From a checkpoint of a small audio embedding model: 7700 steps, 12.6 epochs.
Rows from block 6 of a small audio embedding model, named by matrix and row number. Rows with one number belong to one channel. Each number is 200 + 30 x the weight over its row's rms, rounded and kept within 0 to 999. All counts start at 0.
After each channel's rows are labels from the 100 clips, of 14976, where the channel reaches its highest value: "responds to" is what is common among them; "peak in band" is the frequency band that holds the peak. Only what is clearly more common there than usual is listed. The data: single notes of 20 synthesised instruments.
# convs1: first pointwise conv (model.blocks.6.convs.1.weight, 240x240x1x1), inputs 160-239
# convs3: second pointwise conv (model.blocks.6.convs.3.weight, 240x240x1x1, transposed), outputs 160-239

convs1.206,205,214,205,191,207,229,193,192,206,251,196,201,156,283,203,199,201,238,174,233,170,233,193,193,226,215,218,185,194,230,188,210,197,201,174,211,212,225,149,255,197,145,137,186,205,220,221,224,225,214,217,180,183,197,194,181,190,213,171,199,194,168,182,226,243,226,265,249,208,123,208,191,157,207,228,204,209,209,152,233
convs3.206,188,211,168,178,221,205,186,164,195,213,194,188,154,183,219,164,203,158,244,211,236,193,191,217,207,208,149,225,199,171,192,231,132,215,208,237,224,214,160,234,293,150,202,198,231,177,239,220,173,177,188,207,185,198,202,173,259,226,155,201,168,163,122,220,249,203,167,147,248,242,179,187,226,201,171,246,199,225,206,177
responds to: octave 6; sine tone; note: C6
peak in band: 500 to 1000 Hz

convs1.29,218,248,198,253,229,193,190,166,193,217,236,274,196,193,209,157,195,221,231,161,211,252,197,181,168,210,224,236,202,206,228,252,182,169,190,200,282,194,271,242,180,159,209,185,264,174,150,159,210,172,225,212,236,213,211,185,181,210,141,194,211,179,223,214,216,205,179,212,217,250,252,167,190,203,186,226,234,209,199,193
convs3.29,196,215,215,228,235,151,191,288,223,192,201,181,193,218,221,144,223,225,153,203,125,262,178,167,140,207,193,210,229,206,160,183,245,219,202,270,182,217,199,175,180,214,209,167,218,194,212,196,260,138,210,212,179,170,219,162,167,207,183,225,181,192,150,255,218,191,175,150,221,184,202,194,174,226,260,237,178,177,212,185
responds to: marimba-like; sine tone
peak in band: 1000 to 2000 Hz

convs1.18,187,219,224,236,210,218,205,192,231,277,202,227,248,197,179,148,193,184,214,161,191,178,244,188,180,197,204,269,203,241,171,203,204,194,187,205,185,198,173,201,224,236,246,193,162,212,195,235,191,174,153,203,199,164,183,198,211,190,183,163,245,162,173,178,206,194,204,185,172,213,189,190,200,219,214,236,184,144,199,222
convs3.18,165,169,211,188,211,155,175,255,142,185,212,217,182,242,216,167,169,207,180,200,248,185,201,183,215,206,180,178,185,203,192,121,220,194,201,222,239,198,238,233,202,197,232,222,160,258,190,251,141,213,175,232,230,172,227,217,155,137,208,181,201,199,219,244,190,209,232,181,225,198,214,255,225,160,188,198,218,189,179,203
responds to: sine tone; marimba-like
peak in band: 1000 to 2000 Hz

convs1.127,167,202,228,213,176,231,239,207,194,240,153,187,190,153,190,218,174,207,261,288,196,140,188,260,263,227,244,216,209,156,222,181,172,207,142,226,205,210,243,176,199,213,184,256,207,226,198,233,186,192,188,137,186,207,216,256,224,199,157,165,184,171,275,255,186,220,186,221,245,206,163,196,201,215,177,212,188,138,206,219
convs3.127,147,176,188,247,237,181,141,282,230,196,173,194,212,137,175,219,188,193,258,187,185,175,238,223,263,187,186,205,146,247,157,197,212,219,250,200,209,209,234,197,169,225,249,216,235,175,203,169,177,168,220,214,198,245,186,190,194,233,208,209,150,230,182,187,173,166,202,182,171,230,206,210,185,180,193,200,170,193,156,231
responds to: octave 2; short note; A; note: A2
peak in band: 0 to 250 Hz; 250 to 500 Hz

convs1.197,211,180,243,170,207,185,194,270,218,149,263,256,206,200,218,216,157,184,146,196,234,201,154,207,235,210,204,214,191,165,153,185,174,178,222,169,203,173,195,236,243,234,192,217,238,190,173,172,217,188,148,166,216,185,184,215,206,214,195,167,148,185,199,183,192,252,245,202,185,196,176,202,221,187,201,221,233,181,215,242
convs3.197,209,188,253,197,214,170,201,160,283,191,186,203,258,276,156,196,181,177,199,221,225,204,217,212,145,238,140,231,209,212,206,209,221,202,183,218,195,216,176,200,192,185,237,233,232,163,210,196,207,206,246,175,190,226,224,254,205,155,221,209,183,199,204,181,174,203,215,185,218,237,194,219,230,213,180,201,152,223,231,183
responds to: sine tone; pitch class: G; note: G3
peak in band: 0 to 250 Hz

convs1.135,159,250,224,183,200,168,181,215,172,229,232,175,214,149,180,222,188,209,222,242,186,224,244,178,162,198,184,206,206,247,212,181,177,200,210,202,211,198,199,165,227,188,272,192,208,183,196,244,173,188,209,191,184,203,192,252,174,245,199,224,201,218,187,216,185,201,191,197,179,207,226,265,193,168,159,207,237,206,209,197
convs3.135,225,245,189,211,230,231,205,215,190,220,176,227,230,161,186,208,160,204,188,244,207,197,193,279,245,214,225,190,145,243,243,257,214,184,221,168,182,197,230,168,217,208,236,224,239,252,199,213,224,192,204,202,177,179,207,158,189,194,171,201,212,222,214,196,164,220,185,200,249,137,193,188,221,181,199,187,229,166,204,187
responds to: octave 2; sine tone; note: E2
peak in band: 0 to 250 Hz

convs1.178,180,226,202,245,211,210,263,189,256,207,218,191,154,225,174,177,188,205,263,179,241,212,181,228,154,157,198,204,166,206,226,221,225,172,185,194,194,208,223,186,231,180,183,220,192,201,262,185,239,221,206,227,192,204,211,188,230,226,204,117,170,164,153,194,182,170,239,200,228,189,179,172,198,188,191,181,260,163,189,207
convs3.178,245,186,146,225,251,213,215,213,246,205,182,136,148,164,176,229,162,145,184,166,163,241,174,210,211,155,194,173,190,221,198,204,187,198,197,146,154,186,232,209,185,192,201,222,229,208,232,200,197,239,175,184,171,175,197,176,213,211,161,203,171,221,222,257,174,147,206,208,198,256,199,250,218,203,209,193,149,215,271,206
responds to: octave 6; sine tone; note: C6
peak in band: 1000 to 2000 Hz; 500 to 1000 Hz

convs1.163,223,177,168,183,222,241,193,151,222,242,213,219,210,231,250,229,183,232,191,183,241,181,181,189,150,238,195,235,239,172,221,223,171,199,251,222,212,187,202,238,194,212,172,230,163,251,182,159,246,245,199,174,193,149,182,219,211,208,207,249,174,179,219,210,191,180,244,177,246,169,219,219,205,210,147,161,188,232,217,195
convs3.163,144,214,168,175,180,115,150,238,211,224,170,258,193,228,183,183,234,198,228,232,237,244,165,202,193,196,177,166,205,195,234,219,183,185,221,204,182,181,175,169,172,202,222,194,192,275,181,182,205,128,251,200,174,199,184,222,138,234,191,153,208,182,211,231,182,258,156,148,202,203,199,178,183,204,185,222,212,205,214,164
responds to: decaying tone; octave 2; bass guitar-like
peak in band: 2000 to 4000 Hz

convs1.37,213,228,223,214,209,198,191,157,230,236,206,250,134,207,201,160,209,221,222,207,233,173,180,228,242,201,235,172,143,180,210,195,275,248,223,228,191,174,148,164,185,253,208,180,283,191,222,217,193,186,155,170,245,156,191,207,193,203,195,212,246,228,194,133,202,193,209,238,217,193,178,137,210,199,173,176,198,197,177,231
convs3.37,221,165,155,169,129,226,242,231,202,186,212,208,184,155,206,199,171,110,175,182,181,195,144,247,213,207,191,178,165,230,167,228,209,198,222,118,184,213,185,184,242,197,219,200,279,196,211,224,178,194,243,198,189,256,133,200,244,159,173,257,209,169,239,177,206,211,197,144,185,174,229,213,258,217,195,188,174,197,212,161
responds to: C; note: C3
peak in band: 0 to 250 Hz

convs1.166,162,176,216,184,214,220,162,152,211,209,218,193,234,206,252,140,156,215,131,160,184,182,190,213,238,234,195,175,212,262,191,254,242,168,208,184,217,209,146,214,248,221,178,199,211,209,181,166,244,230,161,210,229,243,237,188,170,142,193,193,244,173,171,274,198,189,176,166,157,196,194,151,209,219,187,173,208,202,229,256
convs3.166,231,191,246,228,190,148,230,190,225,214,208,191,240,223,179,172,158,141,213,174,171,175,225,218,228,191,226,213,196,164,180,264,151,209,170,167,178,229,195,208,193,148,196,208,155,211,136,205,154,221,174,182,146,204,197,180,224,184,196,186,225,232,181,209,159,221,156,246,197,244,239,178,191,212,196,209,257,169,217,165
responds to: decaying tone; octave 6; B
peak in band: 4000 to 8000 Hz

convs1.154,222,225,218,177,163,231,225,194,182,216,199,207,263,230,192,168,184,185,207,218,211,258,208,213,201,239,129,226,199,174,191,188,170,155,150,191,187,201,202,152,192,177,203,174,214,170,216,184,188,177,216,226,178,168,166,187,217,167,190,172,247,186,214,219,203,196,164,153,139,241,226,190,190,190,179,240,196,196,190,176
convs3.154,195,210,223,214,188,197,188,179,229,204,189,255,173,208,255,250,215,203,234,189,236,166,218,222,132,203,151,175,219,179,251,141,296,210,212,208,239,205,168,182,230,152,197,202,282,250,165,175,177,191,190,219,170,224,218,185,188,191,169,226,207,202,200,197,207,243,248,235,208,201,170,207,175,133,185,197,217,135,174,179
responds to: short note; octave 2; B
peak in band: 250 to 500 Hz

convs1.101,172,170,206,210,207,188,164,185,194,209,239,167,197,177,190,212,187,215,238,201,228,134,180,188,224,266,254,223,219,196,162,236,234,233,183,205,228,237,154,188,169,237,157,243,144,222,214,215,232,172,216,173,151,179,248,182,166,170,197,205,169,188,233,184,219,194,148,163,192,190,205,187,171,178,238,208,191,175,166,214
convs3.101,201,200,232,171,186,215,202,158,201,197,188,204,210,198,200,159,211,139,210,224,194,240,168,168,202,198,189,191,186,247,158,251,228,168,191,167,155,169,187,253,156,223,195,211,198,208,182,207,148,180,207,225,243,231,184,214,185,161,232,240,217,186,227,193,226,203,241,223,190,226,220,220,232,155,192,206,213,227,106,239
responds to: short note; A#; sine tone
peak in band: 500 to 1000 Hz

convs1.126,185,234,232,207,172,197,188,156,190,197,153,204,176,188,185,209,223,199,208,183,163,237,171,202,234,189,185,251,223,252,205,223,211,276,230,203,173,198,196,237,232,217,225,211,211,145,158,233,236,225,192,272,180,164,239,205,236,162,195,202,213,172,217,238,228,206,157,198,190,184,143,132,198,206,185,238,181,168,229,191
convs3.126,189,177,208,216,239,187,168,264,229,180,215,195,256,173,240,204,173,225,165,195,212,199,155,298,237,186,187,167,200,225,202,195,209,197,216,187,213,200,201,231,211,253,250,228,204,162,244,180,203,206,229,171,237,180,199,269,166,158,211,191,279,194,160,148,189,199,252,223,153,183,206,161,228,200,234,193,256,222,155,172
responds to: sine tone; pitch class: F#; note: F#3
peak in band: 0 to 250 Hz

convs1.5,178,211,279,160,175,204,185,146,237,197,185,207,333,181,216,229,197,197,174,245,219,178,234,172,263,249,224,196,216,291,206,212,195,149,188,205,181,190,159,214,104,154,206,185,142,200,171,195,224,186,194,223,220,195,184,199,208,253,239,211,209,186,204,156,170,215,208,170,236,195,164,197,166,182,201,191,193,230,193,201
convs3.5,190,225,194,167,161,218,230,212,207,228,180,210,77,204,218,141,211,193,199,182,223,163,239,218,240,213,143,192,218,147,229,226,214,221,201,169,154,214,213,201,225,174,249,226,164,212,177,208,220,213,180,204,196,239,187,241,177,216,184,204,240,229,206,208,210,202,229,191,152,181,194,219,185,204,209,196,225,234,228,193
responds to: C; sine tone
peak in band: 2000 to 4000 Hz

convs1.80,217,190,203,164,286,216,253,182,186,200,193,177,202,211,186,169,205,179,203,193,218,190,225,161,192,222,222,175,171,235,209,209,214,192,197,172,159,223,161,211,226,258,241,208,217,305,215,251,241,217,173,248,187,168,240,198,160,158,232,203,196,208,179,179,175,154,230,181,178,255,224,210,225,200,190,163,204,172,105,178
convs3.80,187,205,221,185,205,170,169,198,186,241,197,186,244,163,196,221,203,154,159,197,215,194,162,140,178,227,215,175,147,187,224,151,187,221,175,222,239,241,178,196,187,174,185,222,247,240,185,161,233,154,155,203,137,181,214,194,216,187,167,195,229,157,193,229,201,198,224,149,170,193,137,183,200,226,207,182,124,174,141,204
responds to: F#; note: F#4; sine tone
peak in band: 500 to 1000 Hz

convs1.155,249,230,206,160,177,224,201,153,185,213,196,231,180,166,194,208,211,153,189,202,215,187,227,212,163,255,175,184,192,183,200,174,210,235,200,242,236,217,206,191,202,226,201,234,190,223,194,141,178,232,150,164,176,173,187,222,207,145,182,208,219,152,262,227,222,206,200,245,176,231,158,190,225,214,190,252,233,259,221,167
convs3.155,188,224,162,186,189,225,132,252,219,177,189,223,145,169,228,168,214,208,184,173,214,175,180,175,198,190,179,170,192,216,203,217,135,227,163,223,203,257,224,162,171,228,171,161,149,206,216,161,207,224,220,217,207,178,208,199,176,217,160,208,212,189,168,189,141,199,213,235,194,208,188,187,172,197,214,249,175,193,161,201
responds to: short note; F#; note: F#3
peak in band: 500 to 1000 Hz

convs1.151,175,212,214,187,194,215,215,196,180,184,223,175,200,285,199,168,190,233,196,163,208,196,191,199,192,230,235,192,174,178,209,198,197,149,240,224,188,146,185,176,244,213,207,161,170,211,202,193,206,221,173,220,163,150,170,205,209,150,195,178,251,196,144,203,189,281,182,171,261,208,183,142,269,170,175,214,192,196,229,229
convs3.151,187,204,217,204,195,240,236,195,159,181,205,211,199,216,189,205,189,207,205,205,184,225,199,192,179,199,167,283,180,152,188,194,201,198,211,213,202,180,236,187,152,224,153,181,216,235,163,186,225,225,196,133,215,158,169,180,177,276,178,212,226,224,269,158,177,151,222,175,232,150,185,150,165,213,213,155,153,206,177,179
responds to: octave 6; pitch class: G#; marimba-like; note: G#6
peak in band: 2000 to 4000 Hz

convs1.171,166,163,225,198,175,173,198,207,170,197,223,174,213,222,218,184,232,250,236,232,194,192,202,249,186,238,234,184,206,235,190,231,180,178,193,207,221,182,188,204,201,229,182,215,130,192,168,234,176,199,176,188,208,139,230,200,200,196,207,151,244,190,244,170,163,175,198,191,228,236,199,199,239,231,246,219,223,197,191,179
convs3.171,221,229,178,223,247,170,221,186,228,220,237,144,186,222,202,223,196,169,183,231,203,172,208,187,207,233,235,187,219,278,232,181,195,204,217,153,229,233,293,226,210,182,171,190,189,186,227,259,187,179,195,222,158,232,171,232,202,232,176,204,195,188,186,185,229,202,193,180,204,194,160,190,209,163,173,183,174,138,164,203
responds to: C#; octave 2; note: C#3; note: B2
peak in band: 500 to 1000 Hz; 250 to 500 Hz

convs1.93,243,212,188,180,207,224,199,204,195,162,169,235,206,288,189,265,239,177,154,189,203,186,216,210,169,215,222,97,180,193,183,178,221,236,232,264,221,213,139,183,178,206,226,165,242,166,236,191,217,164,147,217,151,233,246,239,231,227,181,256,210,186,176,182,182,216,198,207,250,188,189,191,171,198,180,230,229,218,184,205
convs3.93,205,167,186,211,169,195,204,200,188,196,176,225,177,215,203,221,188,206,254,225,235,193,186,208,268,191,163,178,255,183,159,192,205,260,203,237,176,197,194,221,205,196,125,144,232,119,195,205,213,197,288,186,204,211,228,203,186,173,235,140,208,195,139,220,208,206,134,233,144,186,205,267,145,218,255,224,179,140,179,212
responds to: C#; sine tone; note: C#4
peak in band: 250 to 500 Hz

convs1.194,226,193,226,198,152,251,187,130,201,215,213,198,157,180,215,196,190,152,273,216,200,237,305,156,218,229,174,201,172,169,203,193,160,193,166,195,188,225,236,179,200,208,265,200,134,204,241,214,212,183,178,199,160,211,191,162,255,202,208,199,263,196,174,196,166,183,277,226,195,200,216,207,215,190,193,196,154,157,170,213
convs3.194,223,159,215,204,198,186,159,214,182,159,245,178,221,185,225,203,181,151,199,193,178,169,200,183,189,231,209,216,174,196,241,201,136,226,207,154,242,202,139,186,209,152,189,207,123,213,212,192,230,173,182,194,212,220,172,227,211,187,294,164,213,181,186,203,193,216,163,144,160,181,174,215,235,179,191,209,170,190,129,183
responds to: decaying tone; octave 2; bass guitar-like
peak in band: 1000 to 2000 Hz

convs1.227,236,146,165,186,192,238,177,214,164,212,245,180,177,214,237,205,156,198,215,194,214,206,207,192,222,178,185,236,234,176,143,170,183,225,203,147,264,136,265,171,263,239,207,158,170,209,163,172,193,198,231,179,214,240,192,239,238,226,223,249,216,172,225,249,184,283,199,184,194,200,223,188,197,291,161,185,177,176,214,221
convs3.227,166,211,208,121,228,225,262,192,257,205,217,236,168,163,215,209,183,186,187,204,192,162,178,188,268,210,199,159,224,192,217,215,195,143,206,158,150,200,175,228,211,185,171,191,190,189,191,155,217,163,175,193,173,211,177,198,191,208,174,243,187,155,230,191,202,240,167,234,191,182,246,220,200,231,225,187,206,265,215,224
responds to: sine tone; note: C6; instrument: marimba-like
peak in band: 1000 to 2000 Hz

convs1.169,202,210,209,255,186,201,150,166,206,155,165,164,189,216,187,174,205,170,227,173,256,198,155,189,141,227,223,209,242,200,186,212,205,238,149,215,245,175,148,197,302,201,218,219,180,269,221,189,191,218,235,226,180,208,180,241,212,204,210,197,189,205,238,207,158,146,222,170,210,202,201,145,187,203,235,130,131,212,213,203
convs3.169,204,230,174,178,192,242,207,142,280,211,225,234,216,186,239,224,141,144,215,190,239,207,218,164,144,209,191,245,159,173,200,194,177,237,211,204,221,164,267,217,232,214,164,199,254,178,239,186,208,191,174,202,174,174,225,233,167,228,203,220,164,196,249,174,158,202,192,193,232,181,237,188,201,195,228,241,249,190,239,232
responds to: octave 4; B; note: B4
peak in band: 1000 to 2000 Hz

convs1.140,179,162,195,175,214,192,229,196,224,150,151,186,180,235,178,166,161,158,208,210,228,236,197,258,198,192,221,226,191,173,169,214,237,220,259,214,232,170,204,203,171,222,190,202,161,136,209,230,186,223,233,194,208,205,203,210,206,188,193,213,177,221,216,165,174,175,181,284,238,204,253,209,142,201,176,229,224,188,196,188
convs3.140,219,232,256,229,229,190,198,177,163,183,195,230,188,219,227,208,241,215,188,212,166,216,172,154,125,176,191,213,237,212,240,177,166,215,191,186,225,204,179,167,225,246,225,180,197,165,187,182,188,204,127,194,215,197,161,188,151,166,172,167,224,216,221,205,208,189,218,180,217,185,189,189,193,196,191,195,229,205,217,179
responds to: octave 2; short note; A; note: A2
peak in band: 0 to 250 Hz; 250 to 500 Hz